{
  "dataset": "simulated grey scan slices of phantoms with and without marks",
  "train_examples": 122500,
  "horizontal_flip": false,
  "translate": 0.12,
  "norm": "batchnorm",
  "loss": "cross_entropy",
  "init": "trunc_normal_002",
  "residual_init": "none",
  "optimizer": "soap",
  "eps": 1e-08,
  "max_precond_dim": 1024,
  "one_sided": true,
  "adamw_lr_other_params": 0.0028,
  "batch_size": 64,
  "weight_decay": 0.4
}
Rows from block 4 of a small image classifier, named by matrix and row number. Rows with one number belong to one channel. Each number is 500 + 50 x the weight over its row's rms, rounded and kept within 0 to 999. All counts start at 0. Numbers have three digits each.
After each channel's rows are labels from the 100 images, of 14976, where the channel reaches its highest value: "colour at peak" is the nearest of a few named colours to the mean colour under the peak. Only what is clearly more common there than usual is listed. The data: simulated grey scan slices of phantoms with and without marks. In brackets: how many of the 100, against the usual share in percent.
# convs0: first 3x3 conv (model.blocks.4.convs.0.weight, 96x96x3x3, each kernel summed), inputs 0-95
# convs1: second 3x3 conv (model.blocks.4.convs.1.weight, 96x96x3x3, transposed, each kernel summed), outputs 0-95

convs0.30:540532519512519498478558519430533483549491492683445407545544527515488497492448498566500469536593419429485478559507469572535560453455503436434530474516536503501512487496463485507417470589497476474471403541460588560479593583469516417461493595530477528582471470425476488515439515433561514571
convs1.30:426546476423463464510449403496475442541530492489365459483496442547457398490419429398439473581512479503574564479529508543503443496493463454487464440512560424540470494505546472478456473404465483490476539424449535495530547458448474493483473522426446462577418470416486466426486499452394421486
colour at peak: grey (83 vs 41.3)

convs0.82:505551464398471469462454513526618519549443480533576495503521469540489430430564429483399529514514481431493468513420556435440566438497441468428447479490488447462501471452503468446500426598442503445441482405495530523546522521373462458532513519454400454522432482486498500530504531565493458380
convs1.82:543494534380483480500489529439450486485500499546447487533454486464493390500512537457409441550502475566521424447405513549391511463609530418473521520557484455610456482474412506511412486521432468524449602558493480530489505474470478464488486578501434500538609433469488540458475484429409553493
colour at peak: white (27 vs 0.9)

convs0.53:496440436508503500488539464511406546535436497479500415451449472419559554462375570444505426470557497478574500447471522480524471458589456478488448480529505527577484455423356495421402502437519489528522486429414486500458458377514545540509447474443507458531536502460465511419533468538455495426
convs1.53:487558441517522477483474486491547445471475464434554486563493491466434517635530458515494516457590533492519436499388437460461524578479515453453441495507529503389518518501582469496572467529513477534580524390504517479546531508468484536420561588555601542438433445562592492425612519515520471506
colour at peak: grey (80 vs 41.3)

convs0.63:401484475471475480511507519455478520409401496548585454645543545547519467589441444459617451460453515414524456361537494474482457546411439473495505527449514499477409485422449482569522534508502499528500482460467529527472508552457513453449493453600536486547439499556474578531489556509546480541
convs1.63:366447458467476498467543468410509559486477488473450527449537493532530469408593488435517481482516449578526474551529437426461559471504479529543516404539510439517471507438500531378518532458493442485466542449538369482456462534453480521439512492425377472482566514496488450504451476392396499534
colour at peak: grey (98 vs 41.3)

convs0.1:532508456557526608600517580557450468657501455535506446504524497521494507448442503463522493529505491387589520546439558451426511589534568537453520577481538460469492574525512479396490539523541481503502495504469590530574508464505505515533493401477475523554477449481444552457570457595569565514
convs1.1:424607540436532481377469553572426605468412456493525505479480510505476569467504588540455498485443516472406468406428447418488501369549489462383479453502450498524529415487509505556500461488536497394447507509486530461461465492479459499519492500485559556446463436535487488508528451516410508469
colour at peak: grey (87 vs 41.3)

convs0.42:407466479425358496488500560470573533454509505529531462538503483533528452546482416498503447525434540509397422355534549466427456512482418489515522498574451508562455494483432441439578452489497498520462506554476520469533506541456584420493493446556469454503499467483370551578463452443471538517
convs1.42:554499484505483485580466411506471547490503462377469445433411527400459473467610521485512452466460424598469415516486489495474537459495529446622486466520515527477442515438406500508442475526481477534468496486535486438464530602457509484495463464422412528454584473606481469425481468473420550453
colour at peak: grey (97 vs 41.3)

convs0.54:486526425487478429453374476512576492472539492527517488503466460542395471533563480503463435426486577385411492525561564526426495363404478560450494506533474486437441555581490476549495518498439462495468458505485536495513522435396484475419437483501491512533461468508479575621515513453551477475
convs1.54:431488441498475503560464596421406516499368530598520570438539484512482479386439527428505475457451459472516463530460489481526546493539508606509590475549525541474427467408509548403537503494435466470425511508525442522464418530499523482494524523508407481578473484446574471519454547491393516516
colour at peak: grey (86 vs 41.3)

convs0.14:584493604554624462485591499438483499465442450546464467501452458470697502486493493479472612544482495436528525524487502516497523475455522490508483502488472500530495454474444640510523454539485498515491465564600516470661534489474493473469516490446462469494514514554566535493513500446442587506
convs1.14:452478503379482530544362468485475452537584541442489432487442554479294466463577503445493500497438485537516444449500494477513452499492532474509493483498520498426501588505511358411522458522527512455528472468438494508427449576550529469473482497468530461490609478507457506449536528461543491464
colour at peak: grey (87 vs 41.3)

convs0.4:553451510579553528538594487492506465569457554515503527501536550474518478564439490509576496500491520438589546447491488554486523506465526479490569460485549544618576524526442539454577577483574543539536523501524534504573535504570595597553518474482463477515542534481477662441513554483619595480
convs1.4:422529485457513465471449546460465493424494407458539452526511530538455412429448502463470464484408443536399443442389511412493402443518467493481420518427461559507499441457528486422472341510510516445402480515466484480452443495497511412414492517505443516520487474491445432520473485465459455530
colour at peak: grey (76 vs 41.3)

convs0.0:363493510395341407475441456475481492434495548482477473506452433530485464505545498539543412458440510503435517489483518405486505476416444558542571535462455531499390495534496438477498486419440467500491513501414489431430428454456476464481412422550542519511458417494462478459452495503513488521
convs1.0:576529450473535477462505484439452543542562532507443472513434463460475484452364420475550463576483472509457543563498496551470531543575582465503581527516458397531458495516446492417570511493507468624513427499609556498506495558489475547495442534470436503378515540445442580449477546436462494454
colour at peak: grey (93 vs 41.3)

convs0.92:577420459455484579558482573502515502564460422495540564529545406498432508415484462460515475456552454409438468592421469442434462525560461485469462517460463444442420485529487491463416463545431516548469445424564562547453419474492474465472468442485428521507487503461548498533557402426495564446
convs1.92:458419439445539496477415530545524456456423468456450456423521564469492473489487479513482444490394479545570475393540499432481487450568437448457474485450530416458513487494499447438485474448485510411455563471432459443489498496425564523493454502503427477455502393402484403429527474492381433527
colour at peak: grey (85 vs 41.3)

convs0.77:501520506531436542484458466559551465517484593479517438631582509495385404553602491528428540530478517486496542514572505401521484527494601459464452551459504540384529460517519452568501518497514500501450499410460469548536525500469584544533501452564507505464511479438438402569445457498519596450
convs1.77:475524475492493484458471528509504495517376421489533549366395453521544526500443484464392532506458508464470532419407509508416418451573450520572514492623469475601404498451415495451496454531450507460471469533519485498519479441472470467515455553477438432531495547476479466509513526476361486477
colour at peak: grey (72 vs 41.3)

convs0.57:511486492545498563512426441535507554588468442522524380518471445441451461564404490559432496490537570427614483430479505519510491462513496516402412473507494445440535520510423455449515457504488463464535579396470500430538525464540547547465472488481510523463540520397376521445486531547503464399
convs1.57:509451456500533519493448470531419503450437521516512508540510485489443523544412498454408464477551465443519533482418462420607490544471512621454468526564480518591470498409498475502430508511472472590470503416447507514454476492435570490528476649527521503602442462454580594478543414533532541492
colour at peak: white (42 vs 0.9)

convs0.94:485450551513438614577537474472541537551501554538466531563488443440527523462454572495477497608589445519608525527475560494462543586529539446489591505556561565549510502459397511454546523527583521474525491493502581446534494460521462527554570442458472525471618533470469534510493473488643523502
convs1.94:470558470452550488360435485537438490492484415478571491383488467492478448510475527531463454348489491470462473411445429481511486406580472461443423424417447507539506476454579529467484455484512536416430495471501481474473496481508382465435489513546448501503528475509422521470479515454440581506
colour at peak: grey (67 vs 41.3)

convs0.35:529403522497457484551468432529444465439428478467534522439405493417494464598414450433487525468507583477473411438563401501427510523498455440466501486459471522455480439505424482530441488487441496408455381506485482400437500480451500551480471475569486461439533497444569462492466474490478460384
convs1.35:469506623480485481579472415471569528408469541501552550602512524483443511487561461467511503533482511522525464614519472461528524593479527419577432490545547534416497476440481494444557564517489425522461448464579421446541459530532432492535503481518392519531537469556521500610444484403528569495
colour at peak: grey (87 vs 41.3)

convs0.34:509618476509471507501473538459437498548753478477494473472550487533488476450531491537472507460514475471467497562422465461525586493485492468569467452442519589456507450471464477521481507464504445497449481546514490445508553487524408449495450476528475595548471496562480495431450450455509498652
convs1.34:458468445459480444483512445580549482488570455375446437453543473554426468514469542463435495549500482413493548473688478527475566449513461422442525514468490438501474487553487484634565473476482553463473441459544527444553486476478451481503520469436512465517393443502498522411502513453491523422
colour at peak: grey (97 vs 41.3)

convs0.6:452582467529416537563512476534525473545480444547482536578481458645526527462548444548471460553586497446561453488405563536630543622535521487476448500467484493499471534532543484503471469576504524586473501437498502651520521485515475474509576519509539504521441527536595515597503509531458452506
convs1.6:442406460430506519496495470459616551448432534474457585532527499671470510450567478385493528585430551476470449510454440529453439490376511452547490445559467461529509488533523497497494477502522504440432423494506431430495504487519482528489454399458529512467435444484526483493441456510420475442
colour at peak: grey (88 vs 41.3)

convs0.41:431503516422418438460533573482515596450493486436416494428450452498457568470548489576512498452508504618521461445405464473455583469502485508469523490494488503506408477440489491435405452437437553470468529459444455551444427426529492481453429464432506437538473461472451442487551531622442514478
convs1.41:532561457530594488455464484450502381492480491500498634540446473460570523589456447513452515464519525424466439486488470536458453436500420481549464459470485460427469447500482511459533499624469490462582457475539488490490489484487503484487509436518491547370499439477563508462470542367413377492
colour at peak: grey (87 vs 41.3)

convs0.90:381510501512407452450432556494544497473557487504476461451572441541440467584545453550495547506536468522464544514518491427433497500475409482449509425502486550514484513549534441535301437504518466562506472561448469426506490555443505464528473500507466560545496485459383537495466437443472399545
convs1.90:451479573406522498472424433540471524403462483456424486483572454515408554476513581500508549527513567602518512485398443502559565564533465467456623493510505489517490474480526433511480540521476525499429571384427479560527510438436496567536590494436487493488503376470544512489506481563477514563
colour at peak: grey (82 vs 41.3)

convs0.46:472508469438472399477422453492583511533516515461498584581455501510424494511472486513518457480463443574388481498595554482473526425492439499468516446493461423389457481561612403439496524469467533429453508467498447483357500604447550489463460552543470553484488561486539473510480514476545560522
convs1.46:407478468518455511519534467426454364441427523531446590418501482488462463418564490418409463530511537484536447484429522415418459484490552431441501534492505466451439493461432509484545437454462479497497429563456497505521532376495530546542456424493502518524568450526560504534486467479427547391
colour at peak: grey (78 vs 41.3)

convs0.11:449516448476458504544561416477440460488412477506476450575518504557472520568504462530445474433526541562444373325498513505583444487488511534502479485489491496497401495394506501518470508513428469524497507463470426610523493516457544444476519481550472411500481390448479544536498482481533436382
convs1.11:449448553495464498509528443472615642520383505581526536484525490622544570445568419454448558480501501496507455541629464473464498533445463473569529432584435594509499510504487495467580498544471519458474484454559346544496529507486453534492555479480500476499525531484537474518510537474461548498
colour at peak: grey (83 vs 41.3)

convs0.70:470436565518485427480597504508510487520504417540455398536477446516564462516495474534552476437511507501532475416457471454553515448532497475507410528480421490520455501397416516477435338497499432458477495437479495559428549528519498486538453399595557498470449544403398569536531481472465473511
convs1.70:561491472432565405471424467536519408553503445466517485568447463516390427539467497484447506484645552544558485489510520499502505514499415541522452429474555499472520542532575411413524484475473513596535468544541482572567546443445487444505508528517434525453521536570554374444508487514445446540
colour at peak: grey (92 vs 41.3)

convs0.9:543431460512528434453521536480498516495425485470460480406452415476511576472523409564506411498494469426538373468524443540510501432480524558484431506447406447502493480569468499442414422485498518474390560510468543456540486500535608531504440482470515520552451437477451518510534490578424500373
convs1.9:462492449506480494468483442465407389528468529542431477524510471422519500518492507423511512458493520492472468435498392442473459472438472537435441485487450559370517526539442424471407455616501456534445431474516594503443468562495532462455454494538416595462490488477546513489521397545396509451
colour at peak: grey (87 vs 41.3)

convs0.62:462465452485507412437473623447529491515579518495638490515511512443422425558591508455525417409415462585429502547544506535518444427494434474492525488454470526425448496517560468471485521540417459409483455458484587594458532554430527458471454545497514497489433481525505564507490472474497475562
convs1.62:466499497408485448506521476458435618408423522500502587439527520527503443401545443407500475481445505478498472557433467448419499498448499488563495479520496515452434514462516554476596513427453510493450516472463348438450483422495510490488430507453473481462551472529583552554500469469411565402
colour at peak: grey (88 vs 41.3)

convs0.10:551502484469543478426451480486486504515435550540544544489447432488514526437462485547491448488493484392438606452462507453519540421391534457483441496504444421409513476540466464497514427453432448458424548435461531512506445434377435431538471511541580523549441446433481493491443427539576502414
convs1.10:419492478426536541514473506476451469460496549570516513466515553502548439385471441443496398487501490428502533512493507532458464552600524501495454477521503454525446632482456467594479567533484503587454482566520461498485405514434441591526453580547578524598396557427492586491454509505497529519
colour at peak: grey (74 vs 41.3)

convs0.72:416482399425388484469490468586472525403537569510578451456516449454477423555431574454501468469450516567408499532524513418493471460537470468422607448509470481462505489495518504534566486548462411492517440505526498512492402458459492514492440589489555480461479432456391485481457453522491546581
convs1.72:530438477464592493526435389499454570500583463506585489479465544413510473485478394450479516459420478502430503513507538503475453459463459417543489533505510463482383533475414521497544541516437484437514477375535406414537455497492461524446518451444517441503450425468515514457466580397462512428
colour at peak: grey (100 vs 41.3)

convs0.58:471451569443415493507514505517528408457527449534437573475499488523523486492472501480438537488509504512437516560479485473499465547442461504473469544432485494486457539607486477406533412480611479406476490523417524533548631509510539480440645413494582428508494450487455445527503558497432597437
convs1.58:539494492539561524444498526501387472568542467526425447494466511411453473511428452493468458543496466541460534483446506562471477483488489456405506408567457544439468458488531521537424479410432495536455448539561549566512526559396491497598371557468478499453634538483473503455418425469475495522
colour at peak: grey (70 vs 41.3)

convs0.17:419618547481431502459432495519564459518561514450501537598471476563453499432588474538441516492514479459493515504537510532517512491498504385533436554444492556456525553450637465460497460541509556554370393450456455482442494552524484558543530489573428448427440530458467451529466511470461547483
convs1.17:529461543464527468477518470461532508524404428449404502425582415532502441512423431378432540510471533539463595559473475467464410514475510443461485476626474492576451492445411467455469529388488510523556478502574450496521488436488484448517468456439447510521524538515479469563500455445409543446
colour at peak: grey (80 vs 41.3)

convs0.78:503417502477529456502491525468461550513389485435456402467494404440505542447467394561507474454512501398527485463402450497480484459547467540406453441437529454527506477482444478471426483458489491456477550446470446471500515444535539529482471463418512493555505489401420443499416542651485531417
convs1.78:471496463547557441456514520545444457467456480498528554510513491471508566551486565518410513442461527430392473456411453433489466486472456514450505406519522562445492463416455456541474491591454583530553427497440515499420484568537578488411429538549587536459412428539558529557490468409440467471
colour at peak: grey (85 vs 41.3)

convs0.8:605425607470595488496565538578556484455436546512490479528513478530548507514499460470543543514490529557508477498480543539531469545420454533468475539589520568625494525520543535419509495559521552450576470489574550589569484531529539599529520478499461455516618613508497548525508530427469597496
convs1.8:445529495386497482455466495463413490489537431503576471478501523507500459493492545511471468451428501526390428434440520459540441443470528496485485409434488591417497497476469450408477415443466528472423462545471449465500488541511436358375467441498484430428497464515420440439478515525485461535
colour at peak: grey (78 vs 41.3)

convs0.76:508527530448503496529490500494564433493493399493515456457481476537563407598520478490570495458441579480506399497520489491471431495544496586479451437564476507392422540498540506457526473479450463484566545502541490504551508546490570447497450407534552641502403427516337499530497445521494470485
convs1.76:553498497415527450451450460449405496505453484555597575591460508455420450483447458461418449502550498447581490435564513529561472530487482542463506476481501647486489594435540492488501487499486549526389442544467471438479499433436573558515588538505498503484420476504525536466463537462563604507
colour at peak: grey (96 vs 41.3)

convs0.45:535564539490485467515493461470466425490537433478400557474532520467511491488472520554479466465462495409492444414482384509439615554477516444496671450416462521481474447467454464468483437451452428437515433581435526419511491458481454487457461456495453542463435436447412538432477501474502453506
convs1.45:404499475486443545413521505483386448490606526435469498461503472528417463491499431452527497561531453447492452517460512533437534499504508430441577501508495453443443444528454545590577551435480518530377397540537610486562435475474461542479519495518460429480426474468486490493511474447568553399
colour at peak: grey (100 vs 41.3)

convs0.84:439443497500469533438483517474477551432481494592533531475564507472462547516523500585585527521483559567440545415424566493497571457357512556497629404483551515481536460565607508448490520472571532419611514549481485446525475492551442539469466512499470516495625502494462526561511549499481515511
convs1.84:499506473479505504479443454422436476536641523571543513447503533453507422471433405419494506464463492575435509581488526451487485528557506475413555467456461557461411458629510606467506531506455488498387491452552546501549520565431457570463531486520532458522520491598439477487501494391496512503
colour at peak: grey (80 vs 41.3)